config = dict(
    model='sound classifier',
    dataset='simulated sounds of rotating machines with and without faults',
    train_examples=39062,
    gain_aug_db=6,
    noise_aug=0.002,
    time_shift_ms=50,
    n_mels=80,
    hop_length=160,
    input='log_mel',
    spec_augment=False,
    win_length=400,
    targets=['speed'],
    num_classes=3,
    arch='mobilenet_v2',
    norm='batchnorm',
    hidden_act='relu6',
    depths=[3, 4, 5, 3],
    kernel_size=3,
    stem='single',
    expansion=3,
    widths=[128, 192, 288, 432],
    label_smoothing=0.05,
    loss='cross_entropy',
    init='xavier_uniform',
    residual_init='none',
    optimizer='cautious_adamw',
    learning_rate=0.0023,
    beta1=0.9,
    beta2=0.999,
    eps=1e-10,
    l1_shrink=0.03,
    max_steps=9600,
    batch_size=64,
    epochs=15.7,
    lr_schedule='wsd',
    decay_fraction=0.4,
    final_lr_fraction=0,
    warmup_steps=1920,
    weight_decay=0.08,
)
Rows from block 9 of a small sound classifier, named by matrix and row number. Rows with one number belong to one channel. Each number is 500 + 40 x the weight over its row's rms, rounded and kept within 0 to 999. All counts start at 0. Numbers have three digits each.
After each channel's rows are labels from the 100 clips, of 14976, where the channel reaches its highest value: "responds to" is what is common among them; "loudest band" is the band of the loudest frequency at the time of the peak. Only what is clearly more common there than usual is listed. The data: simulated sounds of rotating machines with and without faults.
# convs0: expand pointwise conv (model.blocks.9.convs.0.weight, 864x288x1), inputs 72-107
# convs2: project pointwise conv (model.blocks.9.convs.2.weight, 288x864x1, transposed), outputs 72-107

convs0.55:418511395500500500633532500500500391500500506500501501500500500500512500500500493433500500499394500500501500
convs2.55:511527518523499500484502485499500509500496506501500375495502505494509504492505499484500500561538501499481503
responds to: text has "speed"; speed: medium; gearbox
loudest band: 500 to 1000 Hz

convs0.566:497498499543523452502502522522488503525500564489511488498501517530499498486506627535519531581533483491428497
convs2.566:507523510501492500506505421481500474483510446494485423520498501492550475520473466499500494497436504498614500
responds to: speed: slow; conveyor
loudest band: 1000 to 2000 Hz

convs0.642:504455524507522500470498424500500502499499557427516440501498500499441501466499536495500568556561420500359456
convs2.642:495486493500497504517502524500500480500501497499497543496511500501474500500508497501500500480499500502507503
responds to: speed: slow; fan; clipping; text has "clipped"
loudest band: 1000 to 2000 Hz

convs0.459:558470577456492530400500526500510561481539510482523497542461476471467452525473616468505497525539533525454446
convs2.459:558547568500429512362488433483568612469492381479495466509503519489558509463496433501491444484464505499499496
responds to: speed: slow; imbalance; gearbox
loudest band: 500 to 1000 Hz

convs0.542:521439545500500500438500452496500595479531500469547482538418483488447496500457500500511500528453500510354407
convs2.542:514496528500499497454655494492501537496523483502503482647451501495492359661417478500500495479495528500510501
responds to: reverberation; text has "room"; text has "reverberant"; conveyor
loudest band: 1000 to 2000 Hz

convs0.178:479500467504510503535518706523484473518527501504506652500508510528529485494499505434531534450485465503594526
convs2.178:509462523501495500475501365496500510496507474502500436499500502497396500506499484499500494510500500501508502
responds to: conveyor; speed: slow; text has "room"; text has "reverberant"
loudest band: 1000 to 2000 Hz

convs0.109:518439518499496505462550396496491523475548510442566440506482472499402475512468463493565502520470493498382435
convs2.109:509622502508506502481496579523504567535488573518509552454513530508647549493517543417500506592501495502503511
responds to: reverberation; text has "room"; text has "reverberant"; conveyor
loudest band: 1000 to 2000 Hz

convs0.576:478500473497496503551500531496499455500497505504497534494502500498500506498503558534500495514659503501497503
convs2.576:490398484500510498575500424505500428507497501498500509500506502505329500498509492499498504492476500494511505
responds to: speed: slow
loudest band: 500 to 1000 Hz

convs0.273:458461446499492522569501512498479427498512538500495511497504487497405500485508520507500506521531480501367504
convs2.273:511487503500505503480496475499501524497501508485518461495501503492449518488466504499496498500488488509476481
responds to: conveyor; speed: slow
loudest band: 1000 to 2000 Hz

convs0.606:495496437505506498537496484499500418497499497495503494502499500500497502496499487503502502502395496507498495
convs2.606:503521517500500502475502615502485502502498503513466557498501508481528500495526496455491520449467485502559521
responds to: text has "speed"; speed: medium; gearbox
loudest band: 500 to 1000 Hz

convs0.470:537452555491493507458506361499487540499519400436498430531500472491427484531476395516496503447489495487496443
convs2.470:498513492530524490504497442501499495503477370536437492489506501498526513490526461507472489441493534503599525
responds to: conveyor; speed: slow; text has "room"; text has "reverberant"
loudest band: 1000 to 2000 Hz

convs0.121:480493454571508435512473421500500483500480500500500391501500522500475518500500500499500500579460500500421500
convs2.121:496491491500500500519501517500481482500500499576498504469566593501476581423650515500500500517438484500590583
responds to: conveyor; reverberation; text has "room"; text has "reverberant"
loudest band: 1000 to 2000 Hz

convs0.105:491479492513493463504492447482531498481491506502503429499478487489465508505487511519483482637579510503460482
convs2.105:507502506494502500494575500498500506499583478502497494533488488505506393636423501509501499500503500497506502
responds to: speed: slow; fan; thin (high-pass)
loudest band: 1000 to 2000 Hz

convs0.33:554516565517525494435500533497501549507500583524485526479521527552525525462512560544543503540499502518559547
convs2.33:471566488498496493550493412438645404504473443508490432502502519497564496522507505559493488578507590450512501
responds to: conveyor
loudest band: 1000 to 2000 Hz

convs0.614:620484638464501525383501371528471605504554473503490515507502451502482466509503542473504503476524495498453500
convs2.614:499543500498508499513492484506515473502495396498474499504498494500570501493496421504463499451507548498592493
responds to: conveyor; speed: slow; text has "room"; text has "reverberant"
loudest band: 1000 to 2000 Hz

convs0.500:505523522505501497489500578501500516500492506563434507477504499500525512500509520532500500521536500500600511
convs2.500:497496493499499500504500493499501536500500426497500500500500500498503500501500393501499499357485500500587501
responds to: conveyor
loudest band: 500 to 1000 Hz

convs0.405:501504441498476503739500591469502318490480518511494512497501501489504515500502502500493490516495512500507510
convs2.405:504506543498500500432502608500500505500500498499499536500500501500505500499501604498500500489525501500506501
responds to: text has "speed"; speed: medium; gearbox; machine: conveyor
loudest band: 500 to 1000 Hz

convs0.681:496499498505496500506492301490500486449493525484517447534459459434487500499487530507484499568563500499445460
convs2.681:528530546539494507448471452507503544493540492429510487515510490510504474511481502574530497423521500502515485
responds to: speed: slow; conveyor; fan
loudest band: 1000 to 2000 Hz

convs0.523:500500500500500500500500500500500500500500500500500500500500500500500500500500500500500500579500500500500500
convs2.523:500495500500500500499500497500500501500500500500500499500500500500493500500500500500500500500500500500500500
responds to: reverberation; text has "room"; text has "reverberant"; conveyor
loudest band: 1000 to 2000 Hz

convs0.460:506487504514532474493493551519482500483516552435549443552476449474516495485491560470493523576468458515432436
convs2.460:498455492501500500511497517498500489500496505536499538494498500499454507502506456496500469384551560547632513
responds to: conveyor
loudest band: 1000 to 2000 Hz

convs0.318:498500493493503499514500579501501494500505496500501522502497496500504486500495511471500500454617502500642500
convs2.318:500466496501484500610499557471509340481498474525497523493499501500459505508509514505500487500454502500690505
responds to: speed: slow; conveyor
loudest band: 1000 to 2000 Hz

convs0.218:401524366492507498637513462509501361511502477495502477499506511501522490510503439470496516477452490494457495
convs2.218:499545473500497502514495630496500498498495509536481565496500501495555509482503515453499500465547500491593546
responds to: text has "speed"; speed: medium; gearbox
loudest band: 500 to 1000 Hz

convs0.626:503491504500500501495500487501498487500503498499499496500501499501481498500500508505500501500606462501499499
convs2.626:496500480500499500545500502499500453500501500500500502500500500501497500501500499500500498494478502500521500
responds to: conveyor
loudest band: 1000 to 2000 Hz

convs0.179:498501484503570479504505500588494493613510475501502518502529530606506482516500507501522530463535497457564517
convs2.179:506426506441496506497515481489501499496516535518524482539449410496421446540439508517510493552531521480466489
responds to: speed: slow; conveyor; imbalance
loudest band: 1000 to 2000 Hz

convs0.562:500499501496494499482500398495501513498498373500501500501497498489500471503499427499496496343498506500512499
convs2.562:499524505500500500496500517500500500500500499519491528500500502500531500500498497474500500498496501491674516
responds to: conveyor; speed: slow
loudest band: 250 to 500 Hz

convs0.328:501457505500500500497496424458500502460500520492500447500500497500441521500500501597501487564501500546439470
convs2.328:505481506500499502414505573500500521500501479567496538499508501501395499500511493456501500465491500502509502
responds to: fan; thin (high-pass); clipping; text has "clipped"
loudest band: 1000 to 2000 Hz

convs0.253:500500220500500500500500500500500500500500500500500499500500500500500500500500500500500500509494500500499500
convs2.253:525510524507502508386471523491503703496622478506491517509497499495513492521497500507574509450489500490507509
responds to: text has "speed"; speed: medium; gearbox
loudest band: 500 to 1000 Hz

convs0.551:500500501500500500497500311500500500500500562500500500500500500500487500500500529500500500607497500500412500
convs2.551:506471510500498500483500493499500513499500499502500485500500500496433500500498490495500500501502500500847502
responds to: reverberation; conveyor; text has "room"; text has "reverberant"
loudest band: 1000 to 2000 Hz

convs0.439:483578469498499507563531544501449387515496532517481506477523514513582506500525522417494501512388486475529523
convs2.439:513467504522527459490496429522499527498500506382558422555494489519465502494475519532500502590514490497407446
responds to: conveyor
loudest band: 1000 to 2000 Hz

convs0.332:505518506500501502499500651501496516500502492502490554500500500500565500499500434490490504408498498502594507
convs2.332:502442505500500500496500414500499496500501496410503467531499485500384500503498501499500500520497499500366477
responds to: conveyor; speed: slow; text has "room"; text has "reverberant"
loudest band: 1000 to 2000 Hz

convs0.294:434538398491520516580526484527497368501522525506500470483513500500534500500506500450520566516426457500503530
convs2.294:517480526496540499434502457550493623534516546451503465500521500500476500496490523513500527500532476475490477
responds to: text has "speed"; speed: medium; gearbox
loudest band: 500 to 1000 Hz

convs0.26:563499598463494556413503610506463519501569492504495573496506485502500452499503551478515499484622487508549517
convs2.26:501490500599532484496471533495460506500478510512499507481545525518476519433562462510498534514398493501555531
responds to: conveyor; imbalance
loudest band: 1000 to 2000 Hz

convs0.287:453498408501502498583499495537500430500526501490515492501499500500498487500499477447501520526412463501460490
convs2.287:484521487504501510557498599496496404502482500536489554489504509493527514479525541477498504496521514503505510
responds to: text has "speed"; speed: medium; conveyor
loudest band: 1000 to 2000 Hz

convs0.512:502483506505487489497487478478502478451473567495505467502480506479452523489467561509493501601450503501428434
convs2.512:503501503525494501496517405485505500497504442520463432503505506496496513510502413498501476486477533499553500
responds to: conveyor; reverberation; text has "room"; text has "reverberant"
loudest band: 1000 to 2000 Hz; 500 to 1000 Hz

convs0.139:538479559500508500421498495508497570504558437499502506501500459508488480518483480599520498413604496502508500
convs2.139:487416485499500542575499561500501408503494505512485539499508504486355508501520492454498501481504501500521517
responds to: speed: slow; conveyor
loudest band: 1000 to 2000 Hz

convs0.531:489488500495508500519496477505496478500503445486505503523497493501488500495491495504505509439691494508499496
convs2.531:472499464501501500584500553496499410501495479523488536497508502501501508501517463501500486436488518502567512
responds to: conveyor; speed: slow
loudest band: 1000 to 2000 Hz

convs0.209:516404526488472506469511445460502528402540484465538445534460434481387490528443474501498464514504523526441419
convs2.209:498588483507521504502497584495467500513494540528494543391579557508595531426591500480499537504452456527513565
responds to: conveyor; reverberation; text has "room"; text has "reverberant"
loudest band: 1000 to 2000 Hz

convs0.565:494501486498500502518500501500500488500500500500500506500500500494502500500500500495500500494399500500505500
convs2.565:502524506500501500490501544500500504500503498495477528500500500502525499501502497498501502506435498500506500
responds to: text has "speed"; speed: medium; gearbox
loudest band: 500 to 1000 Hz

convs0.315:532479564511517482415501450520499588500540511481521456517488499505479473498480532455542516551446494500320474
convs2.315:510494523499495500455502370491500516486507443498505422502496501492485492501484471499500499508497500498680499
responds to: reverberation; text has "room"; text has "reverberant"; conveyor
loudest band: 1000 to 2000 Hz